A small image autoencoder, trained from scratch.
Training: normuon at rate 0.0017, 8000 steps, batches of 192.
Data: trained on histories of elementary cellular automata, time running down, 147500 training examples.
Rows from block 4 of the encoder, named by matrix and row number. Each number is 128 + 32 x the weight over the matrix's rms, rounded and kept within 0 to 255. All counts start at 0.
# c3: 3x3 conv (encoder.blocks.4.c3.weight, 128x128x3x3), inputs 36-47, a 3x3 kernel for each
c3.106 [122 139 113 124 137  93 142 141 145 125 148  57 120  95  46 152 107  77 207 215 194 174 154 187 163 167 158 138 163 166 165 203 173 137 157 124 165  66 129 130 114 160 100  87 150  81 116 110 101 115  92 116 109 116 117 168 129 204 144 120 125 167 136 132 194 145 110  89 107  56 162  92 149 134 143 149  61  70 141 109 127 210 157 158 138 156 127 117 135 157 133 179 136 127 163 185 175 162 207 124 130 120 131 164 135 144 150 131]
c3.107 [138 112 107 115 119 121  81 123 153 138 132 122 134 122 145 117 125  98  93 145 143 131 134  91 150 154 140 150 138  65 116  83 112 132 155 106  98  72  95  69 179 112 113  50  68 125 107 138 146 107 117 159  91 136 121 123  97 128 122 105  87  86  78 154 178 170 150  44 124 109 162 157 151 140 128 116 117  31  85 112  33 126 164 151 109 137 141 102 151 110 112 133 121 130 137 137 182 197 208 151 131 137 126 152 127 122 135 166]
c3.108 [132 138 131 185 145 182 116 109  62 169 125 116 156  95 121 107  78 120 145  90 100 135 104 122 142 113 168 120 182 166  77 104 101 150 149 114  81  90 133  49 118 124 152 199 188 113 101 107 124 154 122 143 112  96 212 152 186 169 115 122 139  56  95 128 132 132 119 116 147  99 134 106  88 123 123  35  92  62  99 133 181 132 180 111 135 138 135 149  97 107 195 148 149 137 127 113 142 129 124 165 119 169 111 111 161 116  93 136]
c3.109 [140 150 149 114  91  94 134 129 144 129 116 164 129  90 107 161 116 194 111  63  75 133 107 113 142 110 129 142 191 108 164 180 163 118 133 139 127 155 101  73  97  88 115  96 142 126 151 134  75  80 111 137 145 166 172  87 146 180 111 179  83  88 147 109 127 147 118 152 157  93 114  99 101  60  96 132 164 183 119  89 103 207 146 189  98 112 163 169 192 188 156 127 143 121 119 139 134  68 124 128 117 127 122 113 142 126 126 122]
c3.110 [147 125  92 135  90 122 139 129 149 136  96  82  73 115  92 139 114 102  90 107 128 139 113 117 123 161 167 121 172 147 182 149 140 115 121 164  98 137 118 101  95  89 132 109  89 146 128 110 176 115 153  75 162 148 175 154 145 125 119 173 119 144  99 108 140 134 183 100 187 108 183 166 149 140 107  67  93  59 156 125 108 142  78 156 134 142 122 144 168 223 177 204 211 159 177 153 128 128 101  96 104 165 153 109 189 119 128 105]
c3.111 [143 130 117 127 135 115 125 104 134 127 162 149 101 137 156 153 114 156  89 132 102  85 108  77  65  73  39 137 136 150  91 112 143 117 116 141 175 193 157 155 164 191  85 112  37 198 158 114 125 170  67 116  90 112  83  95  81 144 184  93 122 149  57 115 130 175 103 145 118 157 183 181  92 151 147 150 149 199  93 173  90 157 149 160 160 162 150 149 140 151 122 185 143 108 179 130  87 113 142  72 113 142  62 107 144  99 114 153]
c3.112 [120 127  90 110 142  89 148 158 108  61  77 157 103 127 118 102 136 141 131 169  75 134 134 117 116 121 115 110 153 131 121 140 136 149  95 154 139 110 137 121 135 149 128 148 156  97  38  77 121 102 132 107 145  95 124  59  69 162  57 117 164  62  82 163 192 159 120 186 126 134 150 137 186 156 111 153  39 168 144 102 170  91 126 120 125 146 124  59  89 104 134 164 105 189 136 122 150 157 120 154 109 104 165 107 117 154 118 109]
c3.113 [108 180 155 121 108  83 106 131  89 129 111 104  62  99 134  72  54 123  73 120 142 116 116 118  91 112 138 139 136 110  98 105  96 115 105  90 102  57 114 158 120 175 165 142 191 166 166 212 148 115  94 179 172 193 176 188 167 176 155 184 111 113 172 134  98  80 139 104 129 106  65 142 100 108  99 177 185 166 165 137 156 134 154 115 148 133  89 148 152 149 184 150 176 158 129 136  86  80  60 119 170 165 121 135 170 114  92 118]
c3.114 [158  69 107 146  56  77 127 111  80 112 122  79  62 123  46  47 177 106 118 130 130 167 139 109 123 145 112 144 140 131 136 125 115 144 150 107 132  73 111 136  90 124 166 161 184 181 185 152 121 125 177 145 176 181 150  87 126  82 142 164  73  96 119 173 110  96  84  84 175 119 134 128  72 114  80 120 172 143  69 133 159 145 139 117 160 151 162 153 107 160 125 190 150 182 142 159 122 170 156 173 152 129 128 142 153 125 139 142]
c3.115 [131 118 165 132 165 177 104  77 113 167 163 130 116 127 149 110  75  63 136 138 146 132 157 146  98  87 127 173 123 128 144 182 156 133 112 105 123 111  95  92 129 141 140 148 136 111 100 108  90 131  74  99 100  87 131  65 114 147 155  31 141  56  81 155 128 140 138 105 126 152 166 161 126 151 101 121  73  55 180 182 165  81 120  99  86 145  62  99  88  99 146 135 138 181  93 155 153 171 167 161 152 143 147 184 144 111  80 133]
c3.116 [122 173 155 136  99 166 129 129 147 116 138 139 107 140 113 121 153 146 104  91 114 171 132 166 148 140 164 146 139 132 109 152 104 122 124 148 131 101 119 120  97 125 146 119 117 112 103  99  66 141  97  99  87 135 219 216 181 183 192 197 101  91  73 112 124 124 139 132 164 157 188 115  97 125  83 135 174  73  99  77  23   2 108  60  85  91 124 108 134 132 153 156 156 156 158 135 152 140 144 164 130 167 140 105 174 147 134 187]
c3.117 [143  75 124  91  69 115 111 153 106 159 162 145 173 112  53 145 116 118 133 125 136 144 132 124 107 100 110 160 148 154 137 132 118 166 150 132 154 108 124 192 100 119 141 148  81 124  70 136 123  71 154 116 130 109 176 147  94 118 138  86  75 162  75  84 134 144 127  90 140 102 134 156  75 116  96 135 104 116 151 163 103 147  99 105 141  82 140 173 158 113 142 132 143 134 149 208 110 149 188 134 143 113 125 143  92 133 117 143]
c3.118 [165 142 176 116 106 122 187 123 180 137 103 151 140  98 178 156 130 154 103  91 112 122  97  74 135 141 124 139 168 152 144 160 142 145 136 118 130 171 127 134 138 136 130 158  89 135 162 152 113 116  96 127 129 125  93 125 143  77 151 139 119 131 137 109 181 146 161 125  88 167 157 154 125 125 117 124 148  66 132 134 132  88 101  86 140  99 100 111 123 125 130 140 115 165 156 157 139 123 122 101 154 140 152 142 137 133 129  93]
c3.119 [159 123 126 136 108 100 126 102  87 150 166 171 146 137 114 150  63 135 191 157 185 172 114 134 150 106 141 119 152 147 120 122 131 166 125 123  76 156 115  83 197  97 128  89  51  99  75 115 130 120  98 121 145  91 160 136  74 223 104  67 243 212 109 106  75 102  68  77  50  88 146  71 172 126 147 144  98 161 142 123 109 158 154 109 160 158 114  95 130 113 150 175 136 164 129 148 213 191 166 149 146 142 150 140 133 187 149 158]